{"model": "image classifier", "dataset": "procedural textures in two colours, tilted and lit", "train_examples": 97500, "image_size": 32, "crop_scale_min": 1, "horizontal_flip": true, "translate": 0.12, "color_jitter": 0.2, "targets": ["pattern", "pattern colour"], "num_classes": [31, 12], "arch": "vit", "norm": "layernorm", "norm_position": "pre", "hidden_act": "gelu", "mlp_ratio": 4, "head_dim": 48, "fused_qkv": true, "bias": "qkv", "qk_norm": false, "layer_scale_init": 1.0, "parallel_block": true, "inner_norm": false, "moe": "expert_choice", "num_experts": 32, "moe_every": 2, "expert_mlp_ratio": 0.5, "experts_per_token": 2, "shared_expert": false, "patch_size": [4, 4], "conv_stem": true, "layers": 16, "width": 128, "positions": "rope", "pooling": "class_token", "loss": "cross_entropy", "residual_init": "none", "optimizer": "soap", "beta2": 0.95, "learning_rate": 0.0025, "beta1": 0.95, "shampoo_beta": 0.95, "eps": 1e-08, "precondition_frequency": 25, "max_precond_dim": 1024, "one_sided": false, "adamw_lr_other_params": 0.0016, "max_steps": 7300, "batch_size": 64, "epochs": 4.8, "lr_schedule": "cosine", "final_lr_fraction": 0, "warmup_steps": 140, "weight_decay": 0.09, "adamw_weight_decay_other_params": 0}
Rows from block 8 of a small image classifier, named by matrix and row number. Rows with one number belong to one neuron. Each number is 128 + 24 x the weight over its row's rms, rounded and kept within 0 to 255. All counts start at 0.
After each neuron's rows are labels from the 100 images, of 14976, where the neuron reaches its highest value: "responds to" is what is common among them. Only what is clearly more common there than usual is listed. The data: procedural textures in two colours, tilted and lit.
# fc1: MLP up (model.blocks.8.mlp.fc1.weight, 512x128), inputs 0-127
# fc2: MLP down (model.blocks.8.mlp.fc2.weight, 128x512, transposed), outputs 0-127

fc1.25 [151 106 134  95 129 105 107 143 170 144 120 134 133 151 141  92 138 126 183 127 164 157 152  98 110 128 140 152 205 123 139 116 118  95 149  95 160 153 118 142 171 137 132  83 123 115 124 118  85 146 150 115 108 134 119 145 121 175 114 131 101 124 139 132 123 121 110 123 155 123 124 127 106 145 167 104 134 133 148 125  83 111 127 137 101 131 153 119 133 137 176  93 143 112 152 106 103 156 150 160 116 133 113 150 108 152 156 129 162 110 101 118 176 161 203 117 106 155 131 140 122 106 134 102 125  97 170 150]
fc2.25 [166 130 139 140 111  88 163 128 121 134 138 139 141 158  86 125 142 137 103 114 130 168 124  92 117 109 133  83 109 133 154 148 117 116 172 152 142 143 166 147 130  85 156 113 142 135 123 146 166 168 143 131 131 137  96  71 149 107 155 117 109 177 101 115 131 144 127 142 118 144 130 135 142  92 114  56 127 140 125 146 157 140 136 146 117 108 150 150 162 115 119 130 130  74 131 134 130 117 135  92 110 129 133  83  98 103  95 107 147 142 156 123 138 137 177 130 159 136 127 171 108 141 153 163 133 166 141 183]
responds to: studded

fc1.147 [ 98 116 140 143  97 129 135  92 148 141  91 162 128 149 113 150 151 110 143  75 127 150 156 148 134 119 119 124 119 128 102 114 135 122 124 134 159  97 115 139 138 156 123 139 138 126 128 154 136  68 130 127 143 136 144 100 163 149 121  94 136 119 140 135 155 164 163 133 166 101 143  78 163 134 144 121 121 117 132 113 126  93  67 104 117 119 130 119 146  91 202 101 158  62 105 102 154 104  94  83  90 128  89 131 110 124 158  63 139 125 125 129 120 138 149 130 150 116 135 118 106 155 108 132 106 120 119 132]
fc2.147 [114 127 116 104 152 153 159 111 157  94 104  96 160 116 109 137 134 156 144 145 106 100 131 112 138 135 118 130 113 105 136 101 113  97  89  87 108 171 140 107 130  76 138 125 169 125 154 131 133 140 109 141 142 114 115 134  51 155 121 157 126 147 129 140 170 162 143 129 129 124 146 199 110 143 122  84 113  78 111 124 156  68 109  86 112 146 107 165 118 131 120 130  99 132  78 119 101 133 144 135 131 108 121  64 137 154 165 132 150 138 142 127 128 143 112 130 134 127 114 116 119 135 125 109  87 143 124 139]
responds to: cloudy

fc1.296 [123 127 139  77 100 127 123 167 111  92  91 120 115 146 122 155 137 141 120  94 112 177 134 154 122 124  96 122 148 129 152 115 146 131 144 134  71 135 108 109 146 124 119 149 154  92 137 105 110 128 163 140 144 115 122 151 125 131 149  92 124 178 146 117  92 141 155 151 138 154 134 119 165 106 118 134 155 112 112 129  97 128  94 111  82 159 106 166 148 112 120  66 181 117 158 119 138 130 154 119 124 170  74 101 165 115 111 165 144 121 153 116  95 130 165 114 127 107 120 164 116  79 144 117 124 118 132 160]
fc2.296 [111 118 101 102  84 106 150 160 104 141  92 137 100 123 177 115 133 123 125 104 133 136 139 101 128 150 124 151 152 139 113 124 136 124 142 182 106 123 126 116 125 149 123 105 191 161 153 113 155 113 144 121 168 142 144 123 133 150 176 109 209 133  97 169 172 133  95 139 129  60 104 114 105 143 124  80 125 110 126 130 163 140 175 124 113 114 166 140 121 162 147 126 113 114 113  73 100 141 135 150 161 119 141 135 139 132 142 140 104 109 129 107 127 150 127 137 110 103 117 121 147 144 148 113  96 128 152 111]
responds to: coarse scale; woven

fc1.306 [125 124 118 189 136 136 139 148 154 115 133 152 158 137 129 161 122 119 122 124 161 115  91 133 107 116 125 134 126 132 120 137  96  96 115 147 130 150 102 109 121 166 155  99 143 145 103 121 124 147 143 170 159 118 162 105  89 107 135 138  94 171 100 133 146 108 101 140 139 120 103  96 125 117 115 163 134  95 138 143 124 136 154 178 100 118 130 108 142 132  95 141 140 168 163 163 154 134 106 142  50 137 113  96 121 167 161 103  86 142 138 129  97 172 133 159 162 130 154 140 115 119 139 151 117 167 172 167]
fc2.306 [126 114  98 153  94 112 170 125 151 119 115 114 141 145 159 106 113 147  99 153 124 148 101  91 103 148 103 103  93 171 155 136 141 138 177 172 150 127 109 129 135  86 107 138 116 100 106 120 147 123 127 105 150 116 139 137 114 147  96 126 145  75  70 107 161 112 128 113 122 118  86 148 140 157 143 140 102 140 157 137 126 102 127 180 149 101 156 157  99 135 120 131 109  91 122 130  85 119 130 110 122 139 140 129 170  75 107 135 121 126 103  88  93  81 110 136 121 124 139 140 108 112 133 153 150 166 129 176]
responds to: studded

fc1.320 [ 85  72 105 109 146  95 111 145 156 102 121 124 134  95  87 113 122 125 101 154 141 105 103 171 137 114 133 111 120 119  85 120  87 109 101 142 176 167 162  77 138 109 116 127 125 137 120 146 118 180 126  86 155  90 143 120 147 119 125 129 109 127 145 163 129 100 134 115 119  82 122 129 176 142 131 143 121  91 127 128 123 192 184 165  97 142 157 114 118 115 188 129 163 129 107 136 142 120 118 144 125 121 112 135  95 107 116 158 118 102 154 145 117 119 160 125 111 156 102 123 121 107 133 120 138 114 126 132]
fc2.320 [165 134 122 159 181 176 110 140  96 119  94  97 121 132 152 171 117 106 144 122 145  98 144 126 105 132 105 129 106 103 107 153 147 153 136 171 119 126 129 126 145 123 135 126  72 157 107 162 148 129 109 119 118 120  99 133 122 116 149 105 118 126 106 139 124 135 146  78 132 144  84 149 104 150 122 142 136  72 170  96 166 127 124 136 115 124 115 142 132 117 135 111  78 177 121 142 149 147 129 143 150  88 154 116  98 109 114  84 160  85 137  77 104 130 159 157  82 107 152 139 153 146 115 149 145 108 134 152]
responds to: yellow; pattern colour: yellow

fc1.253 [125  84 131 116 194 155 116 108 141 130 128 134 121 145 158 132 114 109  94 140 115 129 130 130 146 115 142  84  94 122 154 122  85 197 145 119 122 179 162 123 113 118 157 123 113 165 160  92  84 104 152 144 123 111 117  90 178 127 119 145 118  88 166 103  92 128 122 115 138 114  94 114 132 131 117 108  95 109  93  87 123  99 137 118  84 131 151 133 128 143 165 134 142 108 162 147 112 152 111 120 100 169 139 166 173 125 124 136  91 100 156 125 143 139 125 128 143 132  96 106 132 133 132 141  85 117 117 133]
fc2.253 [137 139 159 100 128 138 153 138 100 109 128 134 104 133 113 109 103 112 143  97 146 128 106  85 130 150 129 125 140 158 122 159 145 132 118 108 133 119 163 115 133 129 121 120 174  95 128 138 163 125 105 114  99 158 129 133 108  75 150 145  88 131  97  98 148 113 158  64 132 207 144 148 130 169 122 119 123 141 129 177  83 125 127 121 126 138 144 173 166 121 122 154 149 154 109 144 155 146 126 164 137  95 150 111  71 110 153 123 158 174 140 150 116 138 108 137 125 106 165 132 105 163 161 116 152 147 133 108]
responds to: pink; pattern colour: pink; pattern colour: red; cracked

fc1.358 [126 126 133 125 149 124 135 133 118 100 118 155 124 109 169 125 145 135 109 154 134 146 140 113 116 144 146 200 120 134  96 105 120 113 150 113 168 125  64 156 121 153 149 101  93 139 196 150 183 105 100 188  79  94 113 102  82 131 118 118 114 142 157 134 152 148 133 112 113 128 129  92 127 131 111 116 137 137 160 105 129 131 132 141  99 112 125 133 122 104 134 104 115  95 118 145 109 140 131 170 133 109  84 131 164 126 137  84 119 160 151 162 138 132 166  81 110 121 119 104 122 137 166  99 108 125 149 136]
fc2.358 [156 104  97 113 110 128 143  96 139 130 123 163 123 152 132 118 125 108 110 135  97 142 142 119 137  95  77 101 124 134 152 121 111 144 110 126 156 119 144 142 165 134 111 110 151 148 138 139 107 120  97 121 157 120 146  95 149  82 193 152 171 157  90 111 153 131 113 165 122 105 172 154 194 136 113 145 129  96 109 147 149 118 107 125 104 158 107 114 111 157 132 171  97 167 113 113 173 167 128 130 156 135  95 145 123 138 119 106 150  86 162 162 104 112 137 157 118 119 137 143 121 121 100 170 139 127  99  94]
responds to: coarse scale; pattern colour: yellow; labyrinth

fc1.482 [113 129 102 136 161 146 132 115 101 134  86 171 100 102 115 146 131 145 158  66 112 128 115 125  95 167 143 177 132 102 101 111 155 141 164 113 118 160 122 138 124 105 123 102 121 186 147 129 111 105 145 109 120  96 120 132 131  98 116 128 114 107 141 140 106 108 153  91 130 142 122  90 124 148 125 121 129 120 120 104 153 103 129 136 132 151 114 162 123 120 113 169 141 139 138 116 123 162 145 121  96 122 124 150 159 153 114 105 115  86 116 121 116 148 167  98  97 166 136 112 175  88  86 143 106  50 166 151]
fc2.482 [120 109 128 149 102 139 142 131 123 141 118 108 109 130 166  90 129  89 117 153 119 106 123 143 172 103 145 149 134 160  86 145 142 159 141 121 137 109 117 147 128 136 130 123 131 103 136  95 161 144 173 117  64 133 170 102 122 141 101 177 167 123  97 188 122  81  81 136  88 101 113 170 136 122 143 101  85 107 126 149 153 139 142 128 129 105  97 124 111 125 127 119 132 136  91 110 114 144  97 134 122  92 129 132 101 151 110 111 140 139 114 116 127 106 113 180 129  97 124 119 110 123 139 120 109 180  69 101]
responds to: pink; pattern colour: pink; ground colour: black

fc1.11 [112 155 115 123 124 145 120 100 111 164 156 167 139 158  99 107 151 134  94 150 110 161 113 106 113 134 139  85 133 135 106 158 114 105 107 119 105 126 102 162 178 121 128  93 120 130 113 147 146 110 129 179 152 102 125 138 113 104  91 127  96 149 128 160 180 152 137 128 110 108 121 122 148  94 135 107 146 120 139 169 120 139 157 174 117 125  78 156 146 149 120 133 134 126 132 109  94 132 131 146 155 143 119 110 146 147 156 191 109 116 113 137 111 126  73 134 102 162 164  87 166 137 123  69 106 102 116 118]
fc2.11 [182 132 107  88 117  91  88 128 160 133  73 137 145 139 145 117 144 128 172 110 115  75 143  86 137 137 129 166 124 117 119 126 101 128 151 154 184 154 127 118 153 130 112 129  89 114 100 122 148 132 136 113 119 118 115 136 119 106 142 142 156 137 129 117 130 116 108 139 118 153 154 122 157 113 145 166 117 128 118 119 145 146 121 104 146  90 152 102 139 153 138 125 144  82 128 133 129 104 111 117 152 151 131  73 140 100 118  88 105 153 113 132 121 116 174  74  89  88 128 127 100 135  64  98 133 109  79 135]
responds to: cloudy

fc1.413 [174 121 147  84  94 122 116 143 123 158 131 174 143 178 138 107 161 130 174 112 117  97 121 161 149 170 122 166 116 167 149 107 132  86 152 145 147 132 113 100 142 111 103 111 106 127  90 106 107 130 124 103 157 114  84  80 146 116 161 114  97 135  87 121 135 114 121 132 116 142 111 162 143 126 144 138 124 111  93 169 124 141 169 142  85 133 129 123 157 124 147  99 113 120 169 102 125 156 125 154 154 120 123 125 110 113 146 111 159 135 113 118 132 134 151 140  76 124 136 192 168 116 125 138 141 157 162 133]
fc2.413 [108 124 111 145 168 155 143 102 134 108 140  98  94 148 103 122 109 123 124 108 125 125  91 101 116 156 175 114 132 142 123 110 132 122 151 138 149 111 147 138 105  99 117 169 141  83 154 147 162 168 118 159  99 125 123  52 171 143 106 173 127 159 140 120 113 142 110 153 159 139 136 110 127 139 144 100 105 143 158 130 148 105 135 157 104 122 145 172 164 153 110 122 147  60 132 124 117 134 134 157 129  95 134 141 118 138 114 130 131 134 137  95 178 111 140 174 139 100 102 114 110 118 125 113  72 102 125 166]
responds to: studded

fc1.81 [130  83 144  93 179 122 131 130  92 131 138 166 123 127 151 112 120 132  79 140 126 141 111 135  91 130 104 102 113 120 160 144 157 101 118 142 117 119 105 118  99 138 133 162 175 126 114  90 111 128 146 107 133 135 158 145 168 149 127 112 145 146 129  98 135 125 145 149 113 122 136 134 127 160 146 163 104 104 122  57 154 108 134  88 125 123 151 153 114 158 161 113  92 127 141 112 154 115 107 158  92  97 151 127 175 103 128 121 190 114  65 163 143 123 126 118 120 108 105 151  96 129  96 116 168 140 113 157]
fc2.81 [ 98 133 124 102 107 102 149 151  88 139 103 137 123  90 124  96 140 103 116  99 138 115 174 120 123 118 144 107 156 140 130  95 119 133 106 141 143 108 170 113  98 118 125 123 167 161 147 175 162 136  97 117  77 134 119  87 179 135 137 147 158 133  94 111 104 181 149 141 143 104 115 124 106 129 153  95 179  99 114 143 106 154 112 126 122 150 141 106 129  92 111 133 105 128 115 164  65 137 135 147 131 165 131 138  79 158 124 181 135 137 125 130 110 160 137 123 130 112 170 120 137 117 110 113 134 147 173 140]
responds to: yellow; dotted; pattern colour: yellow

fc1.273 [122 143 109 143 176 163  93 104 117 116 126 123 175 110 130 153 115 118 102  78 126 110 171 102  89 116 110  78  95 121 153 163 122 131 125  73 120 133 121 120 113  96 120 110 114 120 159 129  91 151 118 141 120 141 149 110 105 119 170 152 126 144  78 102  86  89 142 119 107  83 142 143 136 156 116 157 140 108 159 103 149 106 134 105  89 148 135 153 114 104 122 108 144 100 159 160 170 102 118 145  80 148 141 114 139 112 142 159 127 141 150  98 121 147 127 109 130 150 118 136 107 161 115 168 139 130 174 129]
fc2.273 [150 177 170 116 117 109 177  86 159 167 131  94  93 112 105 106 123 163 119 175 149 115 115 138 139 125 134 141 169 140 123  99 120 140 141 143 141 129 123 119 129 142 183 113 198 123 138 142  94 114 140 128 104 126 103  93 102 152 141 130 136 164 138 133 182 129 103 112 139 165  85  93 149  93 140 121 110 158 116 112 128 106 142  83 120 143 143 117 115 116 155 137 118 167 105 155  84 142 132 121 117  93 109 125 103 151 134 104 144 132 149 153  98 105 126 146 126 126 149 136 139 129 142 105 136 185 172 127]
responds to: yellow; plaid; pattern colour: yellow

fc1.96 [109  87 102 139 135 147 128 138 153  98 100  59 148 136 143 155 165 174 147 149  87 101 129 182 130 109 118 132 110 108 183 118  99 121 129 165 124 128 117 108 131  85 107 149 160 126 136 145 154 133 112 116  96 165 158 155 116 150  92  89 126 125  90 147 116 113  75 135 147 165 104 169 108 129 156 139 154 132  86 127 106 145  91 130 166  97 119 131 154 120 129 106 110 106 142 163 147 137 126 116 112 129 129 115 111 143 141  97 110 100 144 108 124 127 118  91 110 138 140 148 143 107 149 116 124 155 130 177]
fc2.96 [142 132 118 116 122  72 131 120 139 148 121 137 140 102 123 169 106 130 169 151  98 141 121 131 127 146 127 113 123 148 150 130 150 119 174 137 171 165 172 138  99 136 143  92 105 103 160 132 123 150 160 133 150 156 166 125 102 126 131 133 143 103 125 153 147 169 123 112 121 141 139  75 130 106 117 109  95 145 118  83 120 107 138 168 160 140 142 121 156 100 125 108 143 140 161 144 134 121 197 134  86 143  85  89 105 116 167 152 105 110  82 125 129 151 142 124 182 143 111 127 127 119  84 104 126 144 119 174]
responds to: fine scale; yellow; ground colour: yellow

fc1.373 [125 110 110 153 103 140  92 167 142 117 161 142 106 126 103 183 155 139 145 118 143 156 107 118  71 117 113 103 112 131  89 115 119 150 124 145  98 166 137 149 120 138 101 158 164  89 145  78 135 131  98 124 160 145  98 139 107 134 141 103 127 166 181 142 143 122 153 128 159 112 132  88  91 147 126 151 157 145 147 110 195 132 120 112 152 164 134 148 114 136 157 101 108 115 106 158 115 113 113 109 122 135 111 117  88  99 111 149 141 119 127 133 110 137 118 105 142  84 169 141 130  82 172 135 123  93 128 136]
fc2.373 [118  96 133 113  79 146 106 115 139 131 115 138 168 158 152 146 116 131  90 123 172 200 103 145 136 155 163 116 146 118 126  81 103 112 129  98 108 102  73 142 146 120 155 129 102  95 150 135 130 137 151 159 126 117 143 153 157  89 131 132 141  97 158 101 140 165  97 130 115 159 149 110 140 136 140 165 145 137 174 166 105  97 161 160 126 145 149 142  93 132 136 144  94 168 149 156 106 110 176 143 140 119 160  85 108 136 153 129 139 106 165 143 127 148 114 165 139 109 122 141 148 115 119 116 128 147 119 124]
responds to: coarse scale

fc1.207 [111 106 158 109 131 102 134 127 159 145  80 151 156 155  83 125 163 121 144 103 139 138 181 112 136 102 167 108 141 144 154 135 112 116 193 141 146 159 165 132 156  98 169 116 145 155 185 119 164 124 106 101 109 135 157 166 156  98 111 137 113 131 128 137 138 102 111 150 152 156  83 118  99 116 147 139 142 129 122 139 104 139 104 111 152 156 133 162 127 138 142 132  74 115 134 188 125 133  94 117 146 136  83 130 111 114 121 131 123 164 100 121 117 114 137 120 101 140 132  96 120 111 133 152 119  78 130 104]
fc2.207 [136 197  93 110 120  89 133 110 127 101 145  97 150 135 154 124 143 116 107 113 118 190 146 136 111 158 140 126 146 127 109 124 154 103 120 126 174 101 111 170 127 123 147 113 116 131 124 165 120 121 161 171 109 179 153 143 131 119 134 172  82 142 134 183 134 174 158 111 110 156 143 133 186 124 139  98 132 144 126 118 123 132 157 121 128 112 120 110 116 123 144  74 109 144 116 118 125 131 139  96 132 132 120 106 133 163 114 163 162 165 164 141 114 119 119 111 165 157 149 113  92 129 153 135 125 171 157 124]
responds to: yellow

fc1.315 [127 148 171 150 155  83 129 107 154  90 112 156  92 166 130 134 129 105 123 139 145 145 136 130 123 104 107 163 107  92 135 120 130 142 147 175 156  59 157 141  95 151 148 104 148 111 141 110 139 153 143 118 137 102 116 119 177 118 136 114 151  73 127 120 152 121 146 120 129 138 158 102  88 121 116 150 131 132 118 110 129 120 136 122 109 115 104 134 166  98 131 117 125 134 154 105 165 184 129 154  81 104  95 143 120 173 175 123  99 113 142 111  97 130 154  98 147 113 101 146 138  92 120 143 128  80 101 151]
fc2.315 [137 129 148 132 128 119 136  84 115 172 151 129 190 143  96 133 121  97 119 128 165 118 139 156 104 145 141  66 161 127 157 115 124 105 114 113  95 106 170 114 128 134 191 151 120 166 109 123 155 108 114 139 111 151 132 133  90 131 134 136 140 113 105 146 102 112 128 132 165 114 140 107 144 136 155 106 113 126 105 136  90 155 115 150 108 134 143  91 108 177 137 158 126 129 110 122 111 139 157 152  82 126 113 153  95 123 160 100  89 104 115 170 115 175 108 124 112  97 104 100 153 129 109 133  90 150 177 126]
responds to: coarse scale; cracked; brick

fc1.491 [104 130 123 102 116 146 117 140 109 111 151 135 160 124 136 146 105 135 129 168 154 163 140 127 115 118 154 143 136 128 107 131 107 158  85 122 119  86 105 162 171  93 172 113 137 144 129 170 137 160  78 135 109 141 150 117 173 140 163 118 131 138 154 138 131 160 117 127  94 107 102 117 134 100  66 105 123 109 132 155 146 112 121 179  78 134 161 171 143  94 127 110 120 146  98  87 138  92 162 141 122 110  94 153 149 145 137 146 117 117 135 111 126 149 170 114 130 147 153 152 176  92 112 124 164 114 156 131]
fc2.491 [154 111 151 120 118 142 137 126 138 146 127 174 125 111 142 156 153 145 127 105 112  99  97 102 103 101 120 105 147 104 126 120  88 118 151 127 139 162 123  84 135 144 150 150  95 131 117 118 133 125 188 111 186 119  92 125  71 137 139 149 151 119  68 153 135  99 118 110 162 132 108 140 134 121 169 116 127  80 145 157 124 130 140  99 158 168 119 130 108 158 116 119 117 100 145 116 126 166 141 119 159 126 111  96 127  97  85  71 135 145 136 159 155 127 140 122 173 115 124 152 133 175 104 139 117  85 135 146]
responds to: cloudy; marbled

fc1.406 [130 114 144 133 120 119 109 124 114 125 150 115 123 164 145 156 172 112 126  71 132 105 147 122 110 124 117 155 135 125 113 143  86 141 129 119 135 154 149 149 156  93 120 143 112 113  99 103 159 107  98 109 142 106 109 109 161 157 119 100 109 151  86 143 179 114  97 111 122 124 154 149 115 118 142 189 167  98 151 125 149 110 140 141 130 112 149  75 102 115 126 150 112 142 117 157 107 151 110 120  85 205 106 128 132 105 139 148 156 170 143 131 102 157 101 141 161  97 150 160 127 156 141  96 132 118 148 173]
fc2.406 [139 134 119 143 123 153 165 150 112 114  95 142 178 136 165 152 114 100 113 156 142 132 142 125 113 159 135 154  92 109 163 129 133 114 141 136  92 112 114  87 117 125 109 121 159  88 109 166 135  97 137 126 172  88 114 122 130 130 127 100 181 117 157  90 126 108 111 108 122 104 107  95 105 133 173 116 144 127 127 128 105 151 120  74 125 136  85  93 153 149  98 126  90 125 117 145 105 158 144 131 172 129 159 162 118 127 157 140 136 142 107 123 199 131 120 122 165 115  86 138 113  95  92 103 146 122 108 111]
responds to: studded; pattern colour: white; ground colour: black

fc1.56 [108  96 180 105 107 106 120 105 121 108  79 134 131 118 133 125 142 168 145 125 107 166 117 156 146 104 110 110 132 133 136 123 127 183 137 158  93 120 127 168 132 124 154 166 151 139 137 154 122 128 154 128 131 132 138 131 159 110 155 113 112 127 160 118 115  86  94 120 133  96 124  75  98 133 132 161 152 100  97 108 138 184 138 143 129 125 125 137  90 117 165 122 107 139 177  97 148  93 104 112 120 182 136 132 159 108 125 160 103 127 193 125 117 146 160 105 113  95 154 147 111 136 148 138 137 172 116 106]
fc2.56 [129 109 159 119 134 171 139 125 134 174 113  93 105 121 149 135 108 111  94 121 139 138 134 120 110 130  89 139 102 153  88 134 155 123 146 114 114 193 144 100 121 115 133 100 136 144 146 110 145  85 135 184 125 145 112 147  82 135 147 113 118 118 101 124 137 112 118 140 101  87 101 144 119 166 128 137  97 146 185 155 112 129 128 129 115 147 133 125 170  91 125  96 173  86 132 118 134  89 131 123 118 149  83 109  80  98 144  91 104 131  81 132 151 113 107 116 131 109 111 154 144 100 136  97  97 103 142 162]
responds to: coarse scale; spotted

fc1.176 [ 93 138 171  93 117 136 130 171 137 157 112 167 130 150 115 117 155 106 143  96 105 161 130 133  98 111 148 174 113 121 114  91 130  88  85 134 124 113 118 155 135 155 147 109 146 136 129 131 146 111 151 171  94 140 140 127 120  80 181 122 129 124 157  93 158 179 122 130 160 102 138 114 176 146 142 143 106 133 126  88 114 124 140  84 133 134  92 145 126  88 140 117 120 168  99 124 125 166 115 131 100 173 171 158 103 130 157 117 155 155 144 156 160 116 130 144 126 115 123 100  91 140 107 156 129 106 131 140]
fc2.176 [135 102 116 186 122 111 175 135 122 140 123 140  93  96 112 109 122 133 140 101  96 144 100 138 167 161 158 176 118 132  95 129 150 124 144 135 140 157 116 119 116 123 139 102 160 126 156 132 146 173  75 155 141 140 136 139 121 168  97 102 176 111  70 144 152 152 114 161 126 118 130  98 134 113 118 120 150 140  92 101 130 118 149 130 122 150 102 168 165 155 177 142  99 157 138 148 148 112 138 135 156 113  87 128  98  84 149 141  94 120 120 119 134 129 169 132 155 135 149 133 121 127  71 117 119 142  98 144]
responds to: cloudy

fc1.305 [136 117 146  89 152 141 141 111 151 144  86 133  97 144 134 105 152 166 157 107 131 163 112 118  77 138 148 127 146 105  89 111 135  77 103 112  73 122 154 131 130  74 120 153 148 159 143 127 164 155 118 159 112 106 125  88 142 136 123 130 109 112 133 155 128 117 162 101 172  97 114  97 125  76 114 152 124 145 123 113 161 133 165 108 164 136 158  76 143 122 140 112  73 131 167 140 122 107  73 121 129 107 118 119 148 112 161 121 126 146 111 152 139 122 119 123 153  88 139 150 152 118 132 115 147 145 101 137]
fc2.305 [126 141 119 116 151 105 156 178 131 141 163 136 125 121 125 127 117  89 147 116 105 122 175 156 143 131 112 156 129 110 124 119 162  94 143 134 154 134 111 112 131 137  99 108 161 160  75 149 112 129 189 167 141 124 102 143 185 117 111 155 105 149 149 123 101 119 110 141 133 102 144 145 135 122 162 125 147 154 123 104 122 119 180 146  92 152 169 124  85  87 166 145 119  80 124 115 165 120 109 129 101  96 131 129 122 114 123 163 113 116 152 127  95 141 135  97 158  87 161 150  99 145 150 156 136  98  96 114]
responds to: coarse scale; checkered

fc1.226 [136 137 116 102 111 157 140 130  98 106 126 125 151 138 107 127 104 116  86 101 170 116 107 136 105 144 131 140 141 115 143 118 121 148 137 188 185 147 120  82 149  90  76 100 122 184 139 144 131 111 145 135 100 147 153 138 117  90 119 137 151 147 149 103 149 127 163 112 144  89 116 166 116 123 152 149 170 108  86 114 121 110 111 154 152 126 117 140 147 130 120 132 114 110 171 130 110 142 101 142 133 127 189 129 115 124 162 134  87 132 117 127 106 106 146 155  90 137  74 123 160 106 134 177 118 144  90 137]
fc2.226 [106 162 106 137 148  62 101 135 151 160 138 116 159 121 124 105 147  85 159 151 154 150 134 135 159 112 140 164 154 101 127 110 134 142 153 102 104 135  93 123 142 121 136 114 140 110 111 123  68 111 174 113 125 125 124 101 116 134 157 111 105 130 134 111 128 124 140 152 146 103  75 165 121 105 113 174 100 176 133 130 107 163 168 105 113 134 123 121 138 146 138 129 118 146 148 149 144  85 137 147  87 111  81 132 158 149  96 150 151 101 139 145 128 161 111  68 160 109 101 111 126 153 135 148 163 121 133 152]
responds to: yellow; pattern colour: yellow; ground colour: green

fc1.468 [153 103  94 113 141 175 105 163 160 126 117 139 111 122 126 121 156 112 117 115 169  82 141 172 142 135 119 138 113 148 121 112 118 137 102 128 159 128 120 132  74 152  99 126 164  91 147 159  91 170 141 113 137  93 134  86 103 114 106 107 160 147 129 143 166 164 109 184 147 126 123 133  97 103 135 103 111 112  94 111 165 159 138 171 142 121  50 122 119 150 151 149 153 113 141 166 102 136 116 155 136 149 153 120 113 138 133  96 107 101 132 112 103 106 129 108 117 148 140  94 144 110 123 141 120 106 110 145]
fc2.468 [120 151 142 114 136 120 102  99 153 152 123 118 127 152 163 168 181 121 124 136 153 108 152 162 113 134 158 128  78 127 139 149 131 161 140 131 125 139 137 146  97 114 117 145 103 159 133 102  83 140 118 110 123 117  99 128 140 114 129 132 137 168 122 178 116 184 159  92 135 138 145 149 127 132 143 156 125 127 153  95 193  98 117 102 151 132 100 143 133 106 158  80  87 139 143 146 128 125 125 168  90 170 123 134 140 130 120 159  80 123 145 113 125 140 145 115  90 178 141 112 104  82  95 109 151 161 116 124]
responds to: yellow; pattern colour: yellow; bubbly; veined

fc1.496 [138 147 153 197 152  90 142 141 174 144 130 145 132 116 186 158 134  90  59 138 120 124 163 108 144 135 146  92 117 163 106 122 161 100 142 118 111 148 139 127 185 106 144 148 138 181 115 140 117 121  90 100 138 142 108  93 134  97 116 130 116 115 150 145 138 108 167  98 154 120 105 111 131 125 145 132 125 136 172  95 152 140 138 143 104 133 124  86 150 156 140 118 116 109 145 141 148 143 133 131 136 136 119 136 160 118 111 202 152 148 127 119  91 124 172 145 117 138  96 151 127 133 156 114 114 125 126 141]
fc2.496 [128 115 101 124 114 115 122 143 118 122 143 127 192 139 150 130 104 122 107  98 109 122 124 161 153 164  77 116 136 134 123  85 102 116 152 151 121 117 148 152 108 114 155  81 110  87 109 145  63 110 134 113 159 117 145 139 114  81 117 124 111 123 133 107 110 116 139 128 165 116 159 122 111 102  90 143 122 133 123 140  90 147 148 129 136 133 121 164 126 131 116 189  87 138  55 161 152 141  82 134 141 130 136 120 137 174 126 126 149 106 144 123  96 120 148 150 167  99 123 147 155 155 116 146 180 132 141 148]
responds to: yellow; pattern colour: yellow; black